From a checkpoint of a small sound classifier: depths [2, 4, 4].
Rows from block 7 of a small sound classifier, named by matrix and row number. Rows with one number belong to one neuron. Each number is 500 + 40 x the weight over its row's rms, rounded and kept within 0 to 999. All counts start at 0. Numbers have three digits each.
After each neuron's rows are labels from the 100 clips, of 14976, where the neuron reaches its highest value: "strongest on" is what is common among them. Only what is clearly more common there than usual is listed. The data: telephone keypad tones over noise or synthetic speech.
# fc1: MLP up (model.blocks.7.mlp.fc1.weight, 768x256), inputs 0-127
# fc2: MLP down (model.blocks.7.mlp.fc2.weight, 256x768, transposed), outputs 0-127

fc1.487:494503503526542516506501511504584384493363525496496520502490507511500506510572500493500498527502494462505502417518500467525501499434496502506502484485499500492503515501496534329550499514362500471505489503492497502499545574501376522499492492497491485505500494500528510503507506499525501500504484499584446505505499501485532505507576496501577511498496484570500344658496498464502500510501
fc2.487:480536498499481515495493494517632484446500493534499513422566507504494504516483492505492501505501476462502523499491491500558503500502471502620488457505502503514490420485519513499503502492553468505460505476454491497504439403489607468550483623484434501443540505503461492504469503507453549511483527504478580536503504568508500446498464486517453553525519493480504525456508503518502524526513
strongest on: number of keys: 3

fc1.302:497527498523547488539511505448541474509488495502458496508497500494521521485561462502485599508498490498495512488452504497523493612444466483504504493518520498425472494519535550385557471554327528502545471515448554529502469653478519520500463504498503444403514468494501511516441538501508507440530513513536484502451491505457510460509491481494520500505495525509483494499498478470512513564481
fc2.302:409476395497524476426511544499507462533527422466497508468517497504450454536596514500501510491508491500549545500511493498558483500506499499500489461522536469549531566529500508485505468576566482504420582480505507436500513405499504477505524581419451487459490511489504467497428550504510572469551509461559518507502495502487443466567489502482457482486503367494457600501507481530513497509509
strongest on: number of keys: 4; number of keys: 2

fc1.632:504529560501551506490514487475490487469511462510547505514497506498522492493642481502423582464514453497502525475479490515499499510489508505503484536439544524449410565541528509481550513521489450442586458520447521528405515580502493504497500366525512499493500491502467499509497438501500480508507491564560500534441495500500492514561453449421490453514500476556504441507400499431532497504510
fc2.632:572516500375458503473490478500551497498468489487514531466496456515507489533395501549601509489591487518501502530488525494523462499492525533486493490497494498501481495456501573529483498496544506646480519505482398495514498485488526486512496515475465516475499467497496396497480478486474576497488545475429563484507535520543493485478423563587499505499534494450499522482501526534496487473504
strongest on: number of keys: 3

fc1.50:485491642501471503395481491404492495541477504500611508508508447479499457493547492504476498550448513500478547501392465521501501488489496483487502485495501488497438518590511491429503490522472472464566534435523514500356499528493439506465498537472528492515503485503497383503493494501502516597501503557576503486498484478514490492499501566455521473510504567500499478485495522489494636503534
fc2.50:656496424506505468495477453495567540503504499445501567497502459503476498532495557508596507485524450515510495560454547501545479488444510513531501491535461488553488522457498580510501475491515502569502499498499423468615560493489580528553515501469504480420507465483498488488470486499458520492482490503507560426475541516532512486409463479565480492480491495437511499492508560522504397504497
strongest on: number of keys: 3

fc1.97:456514528482513481504478539500470479498507510511498433483481438512499488505511471672446480502456514500536550450503446537445544471455492497497506502510498499529508557514524489505425509507435500500523545490489496426511411510532449473513485544551500542471489493501487474518557498510503499514489488508508504558514493506493499645557479466450505507499567517593504500453515497515502459496573
fc2.97:445547560532510477516447502500535528469489512559484503461642614554494536570499528489479466475401523526498472536518541483515540488497517526504504518566447525493495486529486493505506483519500558451512517467499479511555466469517521497496328553480519485466501505514532499472473531515498500520500500451529602562495504557469427498508525509541468476496472529488479587498544479478510500512498
strongest on: number of keys: 5

fc1.64:471500594460490494500502507461475488500490552517518519491510443507502490477501489518442490500482528502494500503430453471361557500497507483468466497501467502512490514515505477521455499513492496503550633484512482450495488531494458421526475504549518492428397490504550495555599490487492514526496593514513506667517512501499499644495497555463502525513526502509500424470509462509496445486555
fc2.64:489546536506555545539506535499619495421491490554488437471594484545482539487497505511509452416469513501512462517501571464517489509494501548493538506560460495509502494510454551504436489558546518465506500479500524527435410516606527497497440540493512478542576497492479487497466603529392480354504400447494525526464485541474492452470520506513504491467466641496491609488548409475520539531486
strongest on: reverberation; number of keys: 5

fc1.603:509517460482610501501491510506539475505491362556462502503464507494518503510506483563506516503475439537491504500461523507461399490494505553513492492477516500434508480491496556443485498516501501491483411502406499505502488478531500439501558509453475581408518523548474494500457499552480504473482494498495499397506498508539511487547497473530568504372504569548500524560505509475484514501488
fc2.603:414525500505500507521503526501564463361499501593507478498641504530517476467487505508492467479443558526534476510496509453499464516500495545499503499508456482491451486502456511479468454524492492491543489506506492532495480502544519453486479480517553506501492526488499502502559568507493493334497479500503578516507503558513466464482594492496496473467499518528508596489524445500506528512473
strongest on: reverberation; number of keys: 5; number of keys: 7

fc1.372:489521519502491516539435520514570509434503504490445515593457481570502530521525499480495483545484503509511479468514496498532521419510523504550428525462533499522609445468486508453539489480501504505501476500426505569466509567508488490522441512484446505514484499511527552476573500413468414513455563519519453659481508549496494497613522449502517559465503496541509494533460340546523527508506
fc2.372:522499504501462482534507468505509400500484503560486538482593476474473505481538495520496481454485486451466477437507500457490519475500502518499505410424525529487470501492432509544499508526474495492531517451468547446509580432488414548493463494578481493547538565517493502537469542528496563545502472570480557494574504594503515469484641505469509570637498459482482580510619508507514505452505
strongest on: number of keys: 3

fc1.536:499541518443602516485426492499518479526461505582496492501465480496482507485559503479517496499453491540508488514500542470507487496483523558485498493508537495522527505492501497497497501506472562502502435494488492483506500612507500447486414494455467507458515440547484466494465452511362505499522530466542429500501500417486504628556436475552567456286558519555450470616501508447501466502498
fc2.536:454559502564489456599390423421537520488515509553405423475573517525523501499484495459468553509520461421483504496516481486532510533505424492528519513490488467470528485561511537498505496441499433456398576455503510533482465504432556503514510505497509515503397546434508565469471501552505508498493529505513508578496496573487529537499619488405507537503460447500515449536537428511526480506499
strongest on: number of keys: 2

fc1.325:468498534450544398493446487498481454667449476544492450534463513516530503544505452548485500522500484516506517498487519490472465507411498495413516502503515481505523495513556523472519421486475512500519488501474502498515446507499472417501517522466490554404441494543502439523470474499456508520463499500517474469545495500536521555538498526476592560452525512617500495544463500502520504486545
fc2.325:463537506501507480500517505500595503441466508472458480493526583500538568513528510494500485501502504503544485515502500496602468573531465498501489498501484455494480443517501488517565557501495497500518501498500467498459542500500546489503500496535558507493510552498455502470407520519470526472526497496532505501502502548468565481525496475491448488500475494498425410497502393368547489607497
strongest on: number of keys: 9

fc1.33:500525561485578514503516540501539472495479481664527522513509533501496495543472472520504505552454486585509497485456529475413462538479520561359485519510536519506491481516500493522507495507376509490505449497434500504503476476517495406499450482552515514323514505504456312502502505530502515489496561484473468506514510515517489479508473515505485498446535578538490521499456491482509548500489
fc2.33:484492507503516649520500511521503546503590477583565544359534448530508493504519445501511478500478491479514484491494524520498528510500466537521526556562505512464421467497490497571487530461443498528491491526418497560531506535468520484461527500529499493510513475500460495496560499512570467506525554506480455489488456413497443499496518498620532485501484468504543455531410513507531495504437
strongest on: number of keys: 2; number of keys: 1

fc1.682:509580551450505470503502502493500496518489515523514514489498529479551499493505470499474497527520500542503489550535549483477500514512518492480435543478498461499470413518519500475471550447448500496497535500494435511488519500501526466486493444509512503335438449500504470481509453512483485474500628503504514513514527501500504528465551515496529501330526533536514454588456470519540490452500
fc2.682:436470422575512516463463523487501467502590417498494516543461463528486467430526489466469495597478498435472533447439403582556506473527438470548516497520532527558483476454522498491521511459548499488501490498472497518483500513450469507497541463500476468523502526439543596492608500484501534543498516627521421501427480495478449516587462454562492528563548453512516484499500483444525522500556
strongest on: number of keys: 2

fc1.113:496483538437500468500474511484487495539423461542562544573445519539546498535478495502518481485530522523452491507503554473371496502479502531453514498472482465449489466521460496577511496498600526531434456501485486499494501469534542474519501526503494537431476483519478496472487487505397533537507460487481494451522519479501539508466456559530506500483485488547443488494493529526524488469487
fc2.113:504422460511503498500506415500419484536494490477568477603458474467501486529530476471521503550527481516521514477468471548527525492516483483470514521526564495503491515516501475566566506483510493569534468502493504462516563495423484494495536431495438465502516509471490504493522390477500537691502514547480475459493501464541503562499412466482457516555500407463500433484487511499511419473515
strongest on: number of keys: 9; key "C"

fc1.561:537537497426503499571487499500521472501481447502453500499414501528622512460414494607556511414512487504506501524479633490435442510371494541547555498500505498366494464495496564522498497507498517518485466553461515507522519508500499424512544500463481512505487544547494506567424502513445524407461500509465506501525499500507505468468532481549496521454479533500473522516491471502516481593485
fc2.561:684493495537429489482530517485457505485449534465500507549553504533484499510445556497525507515509535529466507569478497498491510477536505482655500422483450498502497538501500423494526506522507504492556514498595491439485600488533555600468531497533640500505500499500560567502498583476486489435520433483533499465491501500440540489498532519489468456546454533450500506472543507502498403497499
strongest on: number of keys: 8

fc1.1:515439497495498331644508518501777504497498503480484517497470501504507501489536506487506504495527497464487495503510503502498508500511498507519486499484497500500521498490489410505501475474494497505567396499530499500519552613494505500695504505490499502441478496497554544501500488450499500524499527511490499520505497503498497498502466504458501500507499445492490468564500430511501517515500
fc2.1:235494510503490504508492497507513488502505493605502505488531496488502510497440499548488483517473489499498520594500500502492515499495481507427514498529540502500502498491511490502394508496501502505485505495491526491505590494483497490497463525491483493515503504507493498511493501505509544390476514504497491509515503565576486503531476494508470679634507499469500523500568503499501537498509
strongest on: number of keys: 1

fc1.703:521473510483609461505463540488568478586448476538501467505468496531500502493579483546505531481503511497501500522472545499495444499450498501436508501514460492501480506500572532410499402536504525493508496498497504498549429525555490425505500527435502500451433504514500475513406552532481471482465458474500500432505485541530527482468459500470550498446510561562495511571494514482518511475522
fc2.703:502533622504465551497502514476512466466476452488546419472503468508502470356410522531479551499496529489498519571496474434495491495464493487500464500482435457452510495501465502540390550469579498471471532517560500514390419566505486507517496525526582485576410460495533513540502503453431523451508493530496523545522501496492426557502492507503515453501499489502502492510563450461506496483506
strongest on: number of keys: 4; number of keys: 3

fc1.206:461520554452495499485460432504499501499502446642501482494495506531538500500462469542483507511457485521500521508427507517456489480464499516491523519500521498467546488539511507514547505477501506497493472517472508500522482499500499338491522518462480574485439538568469457506466437540422525506492553516485467506518491499533492558553509495533539545422510567512493500496456499490499498495527
fc2.206:471521500501495510512471499519509464507518657499481495472535533507524524492474521499475493527496463451499499379504499497568516504463500507449521509509531555524470430497570507547498589487510498494497546465495457524499500453501512501523454526571491547504459537510488460502551493523523498511499505495498552605496490525502586508499644497474431557517512473530523437524488422532488484493494
strongest on: number of keys: 4; number of keys: 5

fc1.490:447493583469527468480478495454408460570435485584502440514448501503522498500527456544477511514486511552498523501466511497416500524450500484417482503498504485491468509530544499475465499520498499503516507501508510485466457547499490438485503494491525541422405493516501463528404464494446547551482498501572507447504498490527508589518458534431575493477523507545494483512473509496505500451522
fc2.490:484506459506500451551511477502539484506484540476467552544637554471526557534451530520497457501496492523552461465496513492524479589454503487499491459526533502479430463504498478502532488553497622506531483476481494488602506415500500461639461542574508500439545504516492485499500501502522547499503480501513459501517499554500500503467555523482302482528437501478495512485535471505504538497504
strongest on: number of keys: 9; number of keys: 5

fc1.727:453435534479578499476461469503472512520513501601510480452467461499509499512497457560495498486435476506495515500442494524378520482495470493442537620528513496448501508521514470504498494429478486497545495496473508480517443501478448314489533506495452530432494516518557445506526445502504499558495544532495456484499492495551503605561509494509608500421499513580505496501486500498497487494563
fc2.727:458547510501503489501468499501552482439483509698487493490582501501519529482496469499478498501499498497514510480508499508524503495469495471467455507468501477502443433505521504503502608493500500484501509494498502564497550471499484399510496544508495514494484523503490492501501494552499553513523518514502550530502486514499484510536684499450427619501503482539504485487491458499493495465523
strongest on: reverberation; number of keys: 5; number of keys: 9

fc1.412:499444486515511508451474564504532478567501442549491444589438458553513473498510500576448495460450496512472522502483504504461459462477428512517598498495477500476489478514501531489492457470523512474490453548441518512440470464531414478489551539463492542506463496531506478509476558545491550463480428566532428451503469512535531441543585506517630517467498517493494525519467477503500556499508
fc2.412:494611558442503518558510508482557449453483506562511525426593534500538530524453495487551502491522505495510476452501549492462515548490498460469489502451527496463445477502542500487520556506432506504537484517473516539507490439495556449517479601540532495481488492500456498502486497528444527496502502497493625511568494492490496486491622500493427523524510526607511567500566465506510491493505
strongest on: number of keys: 5

fc1.179:490561560488545442503501570483519488500491461590503355558424518507507510505550500540414555460427537564508508538500504512474483579489499498442566514504501509469493468530522577452499499554394542506499485527489521501499375512601506485532482500498505530447492499525461463498346509533499487453500454442509509499545484536502502486490485503405480519481498574548458492499435458499492507597517
fc2.179:500485509526545491500475569493435501497539500498503450460476500489511484460504496495499521525488527414497520492501477547512508423492461499499518499564491473501500490503504481568441521433529422528494574497526590505503418529501474528491527583498500469539376511486515585568500526509500505508506487606499544495438474517523482567552496476501545484513563423534499436513530490502511489447595
strongest on: number of keys: 3; number of keys: 2

fc1.85:497533472417569490503502512521473479499467496530380383545460513533495533489519495500472512495499513542538497503522503501496498469502576500504535494492499506519648564482504514481579474503420510494504494514489516478497470519581497464502495524476509638525500508619494511500497446494386489473511497500500421535502501515497545545531504483474504553324519512547488469515476446502467499551500
fc2.85:621476503498499476518471501514536462520506388486509559491524509490509475512514468505501501521509448509501507488502502500548504505483506466507464448480508504478469497499545521515500551429475489506523441499484515487527567480483535495499486474560571498444454522511460503509484492482512554502492508610492508450497612516579517506492477449500520563524500446496500514525516545470503477420500
strongest on: number of keys: 1; number of keys: 2

fc1.455:499498529477687468485503471464491478515473502540511498525408497494516502522545469508500545533500500508502499495499520500472444505499560500366454508515528486501509496499530493503597469502501487505603447453486509503509454517524495428501543482501510528460530498502505478516478463498430489502495491501507507489501495499508501514542371499500549483463507554531500499538500500493561537486556
fc2.455:485484498501508502539510511508527502491561497611484410500384381513542503446491499603479457479464497499538501511501502498503500558492499499511499511666486487487471509507482504457445477514517645516503461495494499609496465509525496490568482504554528516623500405525503510477498500479502494480483461497495509408502493502504498503471483503505512381476461613500503519500557497518537503627501
strongest on: number of keys: 7; number of keys: 9

fc1.390:503532537471535507573423494507475505499507502502447509492499395534515566489480517550524484499485503511517489444459506509472532430445505487508505536521524514500497476483494495505483568490377536569541496500442526502588436546489463450543433563521478500495482503519493509547532484496477462588446553528453472551520486469503499653544477442538498541536498562549514472503508449478487450506501
fc2.390:508512447494465565520497518513565381470473513503462545520602436495523456400492494512517490483504505529520492489497501481547534476494478460496497373459490518499470477455509531448544582515499491499563504502492509465500564429488499481524509500515513505577510578518459495521551561562513515495450497502474501574529490546500596464461629468514498568525514515517500564497432379491499559493499
strongest on: reverberation; number of keys: 9; number of keys: 7

fc1.715:496500518441490357510508514544479477500500519476487356488469564501501564436507477539411495498511583497545491507522509501508494535468548425465507535499498498511578509497573545499461463573503586504501502518513500517537495620577531450577459590517503559466459477585503501501508496499504460502479415490489540573514474578476506548504451508467498563536510506546534490512500490510486495487555
fc2.715:511572507516490542501495476512557511461532499500540497483555412480510489494485515490520461500493484461499485551475483500529532475557500543565472497530498514495495475502462480521498499406588473499590456439453463538464590506481591502512490529512499445559604501508527545397512458458475512508513545536537502494490518507505467498490461467599570459505499437451486461504551502484504555509500
strongest on: key "6"; number of keys: 8; number of keys: 9

fc1.54:366590606495524461494453472426505429475469475508500500477511534501503516454503465555489513519492500506517536499421498497498488505481501485466419500500486478493501507541513500502506554503498495445492500484503505494503494590486518474500476375465523509499495502482458488564400482516392552509499558477555515518489509478502470595523442467490486500489512518511497485476467492425501494501509
fc2.54:446500485497532494532526483559450504515498537499499403488526540460569552531488492501435503465507499471523537462538505517527564542480408501505609508531581510480481495575558501547500515513501513527499505514512558452521466415503511504498538479527456518517499481563433404555497501554588547526517461442462481492479434506428535523496500498474460499518447525420502435440495501505505464491494
strongest on: number of keys: 5; number of keys: 4

fc1.208:520511523495564525576464440521424528452500511503493403472525503493486534472539492604494475490482536460525482504559530505500627457502498517510513542534557499512503411494503479540424512469553505526507549493481522539529402463499499480488495532486457505539481522520466519501504471516526457583474553481475567525505504619499511601495515478452510491520495489496440518565527453575528477479485
fc2.208:595482528492524526504472505487509498549467482551497595500500448512463490374494524482563512503506479486457482565473531504473517460465497532514526494471504501477497503511467510506546524465505501469473496509450511503474540456459402508497599528556512479508463507491508495511591539587481541476526570553503427464459495489510568466474661493526548531506493591529488502514549464480484463493510
strongest on: number of keys: 5

fc1.298:469527499490580418503478473468478437540441479589457448581432504511530496501504509561466502492444499563498508502474521495416476538459497502446524493530540500487503460518535501465514464537470510502525427499458540460520419522531467431503527485484512563450494534546495482532431457491462512506456492500517461477500499535527531526542489498472527497436499596557472505520442424487500535553511
fc2.298:590501521509500479525506500417593502465517440496527556510491460476472504579541499531549463441543466501515481423448499502498439486444511545499520503529499500488482551470432502552492447523486502539560494497414497516508487503443445502551495558558467427477530482423513500436472495449501599497500476552485536450498527553578483451512496499511461485497424498499489503466545516547537491519505
strongest on: number of keys: 5

fc1.675:520636542391607516466455481542523476533491509527538519520479481561501490526521472508516579573504484524501523515505551520502505480515513538443453528525524507516560497478524527498533481461495488501501466463483483497456481578487517427501482523490466506482502456548489479502500463518300515501483538503506496509479513486515500524503414401545513520479612489580505444524452516466493481550511
fc2.675:430510451480493497504446491578493418489484514478452469545616496491504487534509484497433466494407519501524471450557510485520498483505501504497550475466565524507489425472508513508503490504533510504500500491515512515508543320512461474523466543490457528530469576555476499511496502536527550521449499499496503628510488509501539510481617471465450559516552335534494498533517455542504501444507
strongest on: number of keys: 7

fc1.587:452491487477501476502591514509458473500439527494488392527432490502507513548511467601473503535469538553499495496525624499367460546498579490499445492505559492475560498501552521569484420638491504511492512544536493518500506481616509507483509519502505593480488496618522482548499502541516500459495441486546546485495442491498560504521499570447497521506520494504483493520489487535473499535500
fc2.587:645500483501476495439506509517520448500504437353543596490479487464505401543494371508496486500549470517505515449493497528537435481510475500496470469505496500505472508443518506517570536404497470510520461488493511499511554508496469492486533465462492388510532500498506493525501482520500583502492515583488463391501502480593478451508524418561552500474526452480517504497431511501511560433520
strongest on: number of keys: 8

fc1.75:500478513466504489486426501466506462635368469532528467674434520543522507503446498500555520537520523553462507500441525499460453503502480523408591477484505498499536469513481508485541431491484520499495456529489495475497455449497483483502513581500489532442516500492461380481471502480456565520504491494482410457511513502498519446545498556487500597504503556593442501473468500474514542504520
fc2.75:512507492505544458529519465502500503494539525565488488464494501388561517499521442538499474442523447491588502451503509535509470535388454502497501517528521485471399534509522519541490502512466522576543496519462534501570551549484455455523540429514474468500481496507451466539497453544584545481504512500483556459477447495503516523501509458478485498512418504484543467497445498474535456504508
strongest on: number of keys: 1

fc1.396:410443501475550499509539530495475439500402498510485423609455364532494529526498470517530502505499503550496501486490576528500496489525510497499500494474589503488506500514505539494472491573433499508571460586475483502499495477510465512500457500556481468480532465511456530497472499581525557497541480525496445500465479499477562600599536473501522596570531501499475498510502473477504483542508
fc2.396:549484528483515448449500481531521514485508543422516497492483503468480486563504477481504422475546500496565496506498498477581443527457505505411514527554481470607495502435573521485527443467501561549504487476498449518525488540492524410532490451483502485449501406494492457502547461478495478519500557446499490507502505498603534501495471482540598467434531497522568417433438502499526532469565
strongest on: number of keys: 8

fc1.470:487508534421619543487480498520508488505492459616502498498496496515498503509508479517499496490462499611476535521477507510429501492487499546488511514514500495505501491502507499489504511453493521492527416498412488493501485502499474384493501514491488505435488496556480457481502377501440521507496552498509451500498515498637503543578497498556608511289539501526487500502441501422506479500500
fc2.470:356524525613463501563424483488501505466499598646496470488561503507523470499477492446481527517514491432515509448535500491554502498519481506451505515505502499479495504537513504562498505461500367492482508445496522547497499478473512503500521502496489511542418549499497497500507491582521508511503558494499576521511491521500521509502668492446429575498488418486506439496510466579495495495516
strongest on: reverberation; number of keys: 3

fc1.55:468501614485491514507452515540505490498490464537499470484463464590512502461499496538445496496416481552505621515490496503495504503457438492521534538502494496456512495502498515511483558486456548492441468568487463552467531560508529491522500508499504523461469445612498423502475496545481486500495494502545496530466462470497501521506479473533475529475492499522487404501421497497458347573503
fc2.55:487535499495506470495492424444432505496464586568494485482507517431520499503524489411514538501533500497510480522506498499476575500579501498366492487505519472517519516523498463510503518500492436557577539486533497429584495484462500426456505522470516472504500529443541547508492475465461500596539511469498583531573559500486482554528501519471468507500511492499470464461537494499551495491541
strongest on: number of keys: 6

fc1.745:525621507498417449401477497501494497577503500523510518501434502492528475486401521500493498570482569639489507519422483499497438536469536510441497531518509500497565467513497502501492498483472535509452524509535447493456500495548502491560484525521500533424510409513500386496500447502459531454505497536526506526486500542535463468477442541473475513466513570497499484444459513501494506478540
fc2.745:499394509479638500546512495540477532524497519583525438464495482466440518483531435405514455381543447350550403493585526499502514505487500515464553504540521500550498507483544501511478453481580512554512475460479530513536506566527532433502485477487494511573479501510495501501472428519514454527500497445473500460495463461523549580491492488533619486467486480508517474519491509530526497482526
strongest on: number of keys: 1

fc1.248:488497527505652483515452505521534468505460488552474467473496498550478508512658471527499536499428456481501537493510529515500558433473478503484525484559501497509527561503569501444515431496405497456553447497439510482549435597515499479416482522446501498513489506536478500562507495526474482502477504488537511498503482492508500527543544437457604511439536519563524484539495507437492457521500
fc2.248:501529427519498511434544525501524396501503521469482504491464429489438459503520473526510532580471497502520542464515500480543499509510516406497404379503482500542561540449529502486523534553489476500509507510535457466496549497543516530507552536508541509485498493528522501585603544524439481482480411501576536460501462528511531479488464438488480587516596432514513509495522483558476501470522
strongest on: number of keys: 6; number of keys: 4

fc1.360:478487572509549497487512461451536479512450507512575500513524493507475431521538492497501574470489399480466537498502511488500489500488490507445522485513520503500480528647543506463496458578496424458533487492512527497469495491481510504430489481471533501498512484501499403541307508573498572489518465457547526365451494506504504504496466497409504499504518500498477501487490522456472512476535
fc2.360:587459486523492495504500473480510495523500504500496554464612513502432467529501500482623496513497495525499487544500492430517488493512538502508488485455478501546534528462493496550468479537511505498507501501561349457606499438482507585500387547527540472432461528468521520496551514470498521502475484501523513526499558490521508506517495520537500498533535406479529524496518598540488451503466
strongest on: number of keys: 3; speech; number of keys: 1